config.yaml
encoder_arch: "regnet"
model: "image captioner"
dataset: "rosettes with rotational symmetry"
train_examples: 195000
image_size: 32
crop_scale_min: 1
horizontal_flip: true
translate: 0.12
cutout: 0.4
tokenizer: "word"
vocab_size: 28
encoder_norm: "batchnorm"
encoder_activation: "relu"
encoder_channel_attention: "se"
encoder_depths: [2, 2, 4, 2]
encoder_kernel_size: 3
encoder_stem: "deep"
encoder_widths: [48, 80, 144, 256]
fusion: "cross_attention"
label_smoothing: 0.05
decoder_width: 128
decoder_layers: 6
decoder_norm: "layernorm"
decoder_norm_position: "pre"
decoder_activation: "gelu_tanh"
decoder_mlp_ratio: 3
decoder_head_dim: 32
decoder_fused_qkv: false
decoder_bias: "all"
decoder_qk_norm: false
decoder_parallel_block: false
decoder_inner_norm: false
decoder_drop_path: 0.05
decoder_kv_group_size: 2
decoder_positions: "rope"
decoder_cross_attention_every: 1
decoder_tie_embeddings: false
init: "xavier_uniform"
residual_init: "none"
optimizer: "normuon"
muon_scale: "original"
lr: 0.014
momentum: 0.95
nesterov: true
orthogonalizer: "newton_schulz_5"
adamw_lr_other_params: 0.0018
grad_clip: 1.0
steps: 9100
batch_size: 128
epochs: 6.0
lr_schedule: "poly"
final_lr_fraction: 0.1
warmup_steps: 270
weight_decay: 0.009
adamw_weight_decay_other_params: 0
Rows from block 5 of the image encoder of a small image captioner, named by matrix and row number. Rows with one number belong to one channel. Each number is 128 + 24 x the weight over its row's rms, rounded and kept within 0 to 255. All counts start at 0.
After each channel's rows are labels from the 100 images, of 14976, where the channel reaches its highest value: "lies over" is the class under the peak; "top examples" is what is common among them. Only what is clearly more common there than usual is listed. The data: rosettes with rotational symmetry.
# convs1: grouped (9 groups) 3x3 conv (encoder.blocks.5.convs.1.weight, 144x16x3x3), inputs within the group 0-15, a 3x3 kernel for each
# convs2: expand pointwise conv (encoder.blocks.5.convs.2.weight, 144x144x1x1, transposed), outputs 0-143

convs1.29 [155 137 139 150  99 109 106  85  92 142 156 158 160 119 119 126 132 137  94 148 112 140 130 144 153 114 106 124 121  97 126 116 162 143 143 108  93 153 142 121 216 136 164 138 121 115  88 136  83 118 137 128 133 124 135  84 116 147 128 146 193 108 106 153 140 116 196 118 137 133 111 127 141 115 135 117 136 131 100 121 110 121 102 102 130 147 135 120 100 114  96 116 147 129 190 140 150 153  90 105 176 140 139  96 148 115 139 129 101  92 124 108 114 106 117 117 137 122 145 111 151 150 104 143 101 113 101  98 135 106 147 102  76 136 110 105 149 124 149 139 111  60 110 127]
convs2.29 [140 157  80  85 162 134 125  87 102 159 161  98 107 149 146 141 124 110 139 148 139  89  87 171  98 100 126 134 111  96 124 139 116 158 144 136 120 131 119 120 102 116 112 139  93 168  67  79 127 129 146  82 143 100 142 115 152 104 126 121 139 163 150 116 159 122 118 121 142 157 125 138 114 156  76 115 102 110 103 122 108  72 148 113 116  98 164 155 166 126 141 132 111 171 114 119 123 138  83 120 123 136 124 161  88 154 143 103 142  82 136 105  89  70 119 121 156 119 126 145 148 165 134 146 133 144 118 128 132 108 127 157 134 101 136 158 140 157 109 130 139 113 129 135]
lies over: backdrop
top examples: vivid

convs1.108 [152 135 100 136 124  98 102 106 147 154 135 119 147 110 129 102 115 149  98  95 147 142 111 125 143 106 120 111  99 187 104 142 103 186 124  97 125 150  86 162 117 112 108  93 143 127 149 117 137 155 124 121 126 105 141 143  90 136 115 119  94  89 157 141 112 140  85 154 127 145 132 114 114 142 124 102 118 122 157 142 102 189 119  88 115 104 106  99 145 147 167 172 125 100 122 163 127 131  98 134 119 120 181  96 145  95 172 147 170 120 135 116 129 154 140 122 124 109 110 175 140 125  94 164 118 140 115 162  97 142  98  96 103 122 128 135  88 108 161 139 174 113 155 116]
convs2.108 [189 178 138 183 155 134 108 124 125 149 114 140 114 131 120  93 153  96 151 106 151 139 124 133 107 103 190  98 126 136 128 123 138 133 117  97 119 111 135 128 119 150  98 128 149 103 119 141 122 165 116 143 133 140 137  95 109 139  91 167 121 115 159 149  78 162 158 109 126 106 159 143 155 140 120 148  69 143 163 126 152 117 100 123 152 129 128 129 124 109 100 127 112  98 125 136 143 109 125 100 163 139 105 101 108 122 133 147 150 118 152 144 133 135 151 147 146 112 127  81 158 185 126 110  97 134 100 129  89 150 103 153  95 115 102 107 137 141 118 115  61 130 153 188]
lies over: rosette
top examples: mirrored; eight-fold

convs1.65 [147 113 143 149  93 120 155 122 102 130 133 109 156 140  90 173 144 106 111 143 136 124 127 101 134  88 132 115  94 140 116  88 135 133 142 118 138  93 106 136 139 143  88 124 120 144 120 134 131  81  55 106  61 120 106 129 159 140 117 112 151 143 112 140 142 123 118 145 154 109 169  93  92 133 119 146 113 121 134 143 171 122 149 109 131 135  82 137  75 172 180  96  97  76  82  51 113 118 107 143 148 116 105 112 130 109 104 107 127 141 130 123 170 152 100 147 135 141 123 102 125 141 149 118 146 144 114 121 135 113 132 163 111 142 106 112 112 150 125 145 104 105 116 122]
convs2.65 [ 98 104 126 103 133 115 155 146 147 153 121 144 148 123 152 157 127 110 116  93 114 114 161 159 109 125 132 140 148 138 113 139 121 103 108 101 133 142  65  97 123  71 179  94 128 105 146 143  98 121 131 111 149 150 174  80 119 117  71 125 129 107 131 159 126 106 133 116 114 118 110  77 142 142 137 132  93  88 131 150 136 163 123 131 120 106 117 128 102 131 132 157 156 136 135 133  94  87  93 123 155 138 126 124 126 162 107  96 142 160 152  84 139 128 122 107 133  99 148 138 145 139 106 137 130 152 143 134 185 100 159 123 167 134 165 114  96 166 160  98  59 120 133 135]
lies over: backdrop
top examples: off centre

convs1.74 [112  92 149  92 119 141 162 184 134 128 149 161 108 103 149 114  98 137 113 121  91 147 122 117 122 100 137 127  88  96  91 108 153 103 146 117 104 103 141 181 136 101 142 157 121 118 128 101 138  54 124  93 147 100 138 127 148 106  89 136 101 138 143 119 182 161 135 125 165 120 144 131 108 127 131 104 107 146 128 149  98  76 101 175  88 148 141 153 102 130  93 166 191  93 125 117 151 139 110  82 146 143 138 100 106 143 166 140 134 159 116 133 101 137 109 130 143 138 153  92 159 117 117 104 134 101 136 142 127 150 108 118 133 144 151 135 119 120 119 133 132 149 124 123]
convs2.74 [139 101 143 156 141 160 153 131 140 131 134 130 109 132 142 131 132 135 178 184  73 126 123 142 109 165 107 162 133 138 148  94 143 135 138 142  69 116  94 119 180 199 112 155 126 131  99 101 124 137 128 156 159 102 121 128  91  97 119 160 128 112 149 145 155 100  92 133 148 124 124 128 109 121 110 175 152 138  87 162 134  94 129 162 120 119 120 166 112 103 127 152 137 129 161 114 146 155 128 109 128 142 148  95  79 130 117 154 125 111 120 167 133 128  69 121 157 157 110 149  98 138 147 136 120 121 166  60 109 153 132 128 136 124 128 128 124 121 105 101 122 100 146 131]
lies over: rosette
top examples: seven-fold

convs1.114 [113 139 149 115 126 147 132 165 115 169 121 125 166 109 153 116 128 114 202 130 110 104 123 132 138 108 105 125 135 141 122 114 202 119 161 132 110 113  89 120 133 113 100 128 115 176 115 155 117 141 103 144 153  91 121 144 142 133 125 116 130 113 120 164 125 130 155 124 140  58 142 123 165 116 143 127 154 124 150 115 124 151 120 146 132 117 152 104 154 143 135 108  90 143 127 141 147 188 116 131 123 133 174 105 130 101 150  99 110 109 121 123 109 149 121 104  99 113 132 175 112 116 209 170 133  96 131 157  90 132 114 113 111 108 158 118 127 147 115 137  96 165 128  73]
convs2.114 [141  98 125 147 104 111 130 114 139 167 135 165 117 189 157 112 182 141 100 137 158 102 133 125  95 122 155 135 115 118 109 109  95 133 119 157 119 185 113 135 168 142 121  80 114 116 111 141 130 128 187 103 107 148 123 159  91 173 116 114 141 118 158 143 107 138 145 144 163 119 147 127 118 148 145 152 152 127 143 106 126  74 156 168 106 101 134  92 151  99 110 147 123 143 156 133 146 119 118 138 129 147  94 112 123 127 160 111 168 159 135 123 119 139 137 150 106 108  95 107 142 138 117 120 123 107 121 141 104 114  80 118 169 145 101  83 108 198 112 104 154 112 117 127]
lies over: rosette
top examples: pinwheel; four-fold

convs1.126 [109 103 124 113 121 111  97 104 104 124 125 166 108 154  95 181 108 100 128 106  89 113 125 142 146 106  96 119 114 143 117 111 155 148 115 172 129 114 128 144 152 115 133  97 127  90 108 161 164 122 108 127 158  98 126 148 101  88 151 150 133 171 106 105  70 190 141 119  91 138  90  87 116 146 149 139 135 160 134 147 119 130 139 126 152 116 154 113 128 118 138 111 108 121 119 132  92 149 135 120 139 151 111 149  95 177 115 148 153 106  87 106  79 137 115 129 123 122 104 119 115 110 151 143 141 150 132 187 117 144 128 132 132 158 172 111 110 121 110 119  68  94  80 128]
convs2.126 [139 124 153  86 129 156 133 125 139 154 131 143  99 120 135 133 137 140 142 130 155 136 131  93 125 145 180  95 185 123 129 132 128 106 108 163 136 140 128 120 111 133 121 159 143 107 118 136  92 163 135  60 160 151 119  97 117 122 154 149 132 118 105 114  90 144 105 155 134 111 127 151 142 154 134 108 160 143  77 121 141 138 130  87 140 144 153 117 100 131 132 110 121 124 114  93 140  79 170 175  75 118 150 160 163 134 120 169  95 115 135 117 108 152 157 137 112 128  73 105 134 114 114 171 162 132 101 117 104 143 117 148  81 105  77 170 119 130 119 118 145 141 169 103]
lies over: backdrop
top examples: pinwheel; off centre; five-fold

convs1.128 [109 132 143 145 123  84 108  89 123 109  93  98  86 193  88  99  72 127 154 132 142 158  97 158 131 108 146 138 129 147 145 149 122  95 112 155 131 124 133 139 156 100 131 135 179 122 123 131 129 133  95 133 134 113 147 121 159  99 133 136 146 193 141 107 149 150 167 139 113 112 151 130 127 104 140 113  98 146 145 161 202 107  93 111 103 135  87 140 104  97 111 128 114 132 104  72 113 112 148 133 101 151 156 115  93 124 132 141 131 145 119 142 132 134 132  89 125 142 139 127 118  94  99 120 113 104 164 136 143 126 117 172 120 128 192 123 130 131 147 146  96 110 125 153]
convs2.128 [157 111 115 146 122 171 148 139  95  93 146  96 141 114 138 104 112  87 172 149 150 124 122 101 168 159 136 130 132 120 168  98 132 106 117 135 105 143 134 116 143 110  79 162  65 160 168 118 127 109  89 157 129 118 126  99 161  99 136 135  93 142  95 109 141 121 152 143 116 126 154 107 151 172  93 124 135 162 156 181 109  95  97 113 137 101 101  86 137 105 117 117 152  97 126 128 101 151 163 142 118 147 135 126 121 103 117 136 138 117 162 160 110 105 144 135 107 123 155 109 139 146  89  93 107 136 168 119 134 174 138 183 115 112 118 120 132 161 109 139 121 128 142 160]
lies over: rosette
top examples: three-fold

convs1.67 [ 85 135 122 122 130  90 152 107 109 168 160 137  87  96 117 125 119 116 130 140 125 139 133 189 141 113 110  94  95 179 148 113 110 137 169 105  80 121  86 176 183 132 127 105 109 107 162 125 132 148 128  98 135  90 153 138 147 135 112 176 154 146  90 124 105 100 144 112 134 110 105 141 106 109 105 142 115  79 108 165 121 115 135 119 131 118 177 135 142 119 121 107 118 174 144 118  73 103 110 108 127 137 171 104 108  85  88 103 145 120 138 140 111 121 160 129 140 125 139 116 115 161 103 111  98 122 146 135 101 147 141 146 116  99  85 121 161 126 125 122 153 123 137 138]
convs2.67 [158 108 138  99 158 120 115  90  98 146 134 179 127 140 121  93 144 150  82 195 156 135 154  92 107 163 142 107 126 131 100 160 148 166 172 138 168 132 126 159 167 126 115 137 125 100 146 131 161 158 124 149 139 111 117 146 136 142 104 143 127 148 109 118 104 120 136  84 142  88 140 140 126 106 111 101  83 120  95 121 143 131 156 105 141 127 187  89 137 150 168 127 134 116 132 130 111 137  81 115 105 153 162 128 140 116 150 116 136 146 127 139  85  88 152 130 116 156 112 121 101 127 118 133 152 127 100 170  95 119 161 144 105 105 123 140 157 116 141 117  97 173  86 126]
lies over: backdrop
top examples: vivid

convs1.23 [172 160 101 102 101 106 142 144 125 113 159 133 112 139  94 132 177 130 116 121 129 128 136  79 124 191 100 123  91 137 159 132 123 111 161 122 121 148 151 151 123 146  95  75 117 169 120 131 123 125 115 102 119 151 121 109 108 114 112 161 118 121 113 157  97 118 108 111 149 131 121 131  81 108 167 161 126 127 156 115 120 107 109 102 144 131 186 108 125 122 122 148 134 135 116 123  65 142 100 156 116 119 133 149 102 121 166  90 130 118 107 182 127 151  88 102 108 114 155 146 139 142 174 173 132 100  92 128 139 126 106 151 134 192 132 132 107 128 124 122 129 163  88 130]
convs2.23 [100 159 156 140 153 119 126 136 119 158  93 146 137 112 124  91 170 152 135 159 106 151 129 109 117 151 110 130 166 169 138 115 138 108 169 146 117 147  73 125 150 132 154 180 118 140 161 133 132 111 138 170 137 119 118 169 124 214  91  89 151 123 141  93 134  91 148  68 163 162  89 147 104 124 152 131 116 103 103 116 147 123 106 148 119 141 118 140 137 157 117 110 155 102 149 151 116 128 141 152 137 122 113 112 111 102 111 136 107  62 141 143 176 125 124 100 128 110 110 108 125 122 125 163 148 152 120 145 150 123 117  92 148 137 150 133 127 154 105  91 115 117 118 117]
lies over: backdrop
top examples: three-fold; four-fold

convs1.55 [132 131 106 127 128 121 135 104  91 142  94 105 128 121  87 129 144 110 111 109 149 128 159 147 102 123 125 177 135 117 165 129  96 123 129  97 138 125 157 153  92 125 135 140 153 143 115 119 100 134 142 163 153 137 136 136 139 137 101 109 139 133 133 128  79 143  81 107 121  90 110 136 110 109 128  94 196 140 152 145 117 104 120 136 144 160 135 128 136 122 116 164  97 117 176 106 111 142 117 158 177 125 140 110  86 139 102 105 126 137 137 184  83 102 120 142 102 153 144 121 187 119 184 155 126 157 145 108  97 108 119 128  81  89 103 152 130 122 121 183 152 103 154 110]
convs2.55 [122 146 147 123 135 134 125 163 133 116 145 125 189 103 180 132 129 155 113 143 145 153 145 107 137 122 138 118 119 152 152 153 148  90 135 120  95 172 167 152 146 149 142 156 129 127 152 165 128 138 125 153 149 108 140 154  96 123  99 169 186 135 190 145 145 133 150 178 133 107 100 131 159 128 117 117 140 154 176 131 110 151  93 131 167 183 134 117  94 128 115 133 124 106  97 123 139 143 122 127 138 122 119 172 127  90 118  88 102 138 160 180 159 100 114 122 123 137 132 130 143 126 119 150 108 100 147 178 116 138 150  78 138 140 135 124 134 188 120 149 132 130 148 118]
lies over: rosette
top examples: three-fold; warm

convs1.141 [121 115 146 131  90 133 177  91 144 181 117 101 143  88 127 123 128 170 127 155 153 111 136 141 169 126 136 141 153 123 110 167 161 156 113 146 151 124 131 129 164 147 112 135 137 152 154 144 127 106 115 140 123 145 145 130 117 119 115 122  98 158 122  91 148 157 166 112 120 220 127 158 127 115 144 129 141 114 125 154 117 106  90 145 106 106 106 137  82 111 110 119 169 108 113 119 158  95 115  75 134 132  96 158 122 141  91  93 115 140 144 170 129 137 140 150 133 124 109 131 113 107 100 101  79 155 133 145 161 116 113 138 168 124 145 154 177 159 151 128 137 168 146 141]
convs2.141 [173  97 127 144 125 143 151 173 130  91 105 100 163 143 137 149 135 141  70 117 102 134 126 147 117 138  88 196 129 146 134 159 137  99 167 137 165 133 130  85 114 142 100 133 152 119 118 147 104 135 132 112  97 141  88  91 124 136 108 103 109 165 109 124 114 122  99 148 135 127 116  98 133 151 112 172 133 123 200 138 107 123  59 124 169 152 159 110 142 122 115 140  89 107 119 133  98 126 149  95 119  99 104 104 137 112 169 118 131 120 138 142 121 107 155 132 118 119 154 134 127 118 130  98 158 139 133 132 145 145 107 100 131 135  88 112  78  98 148 119 144 120 129  83]
lies over: rosette
top examples: mirrored; ten-fold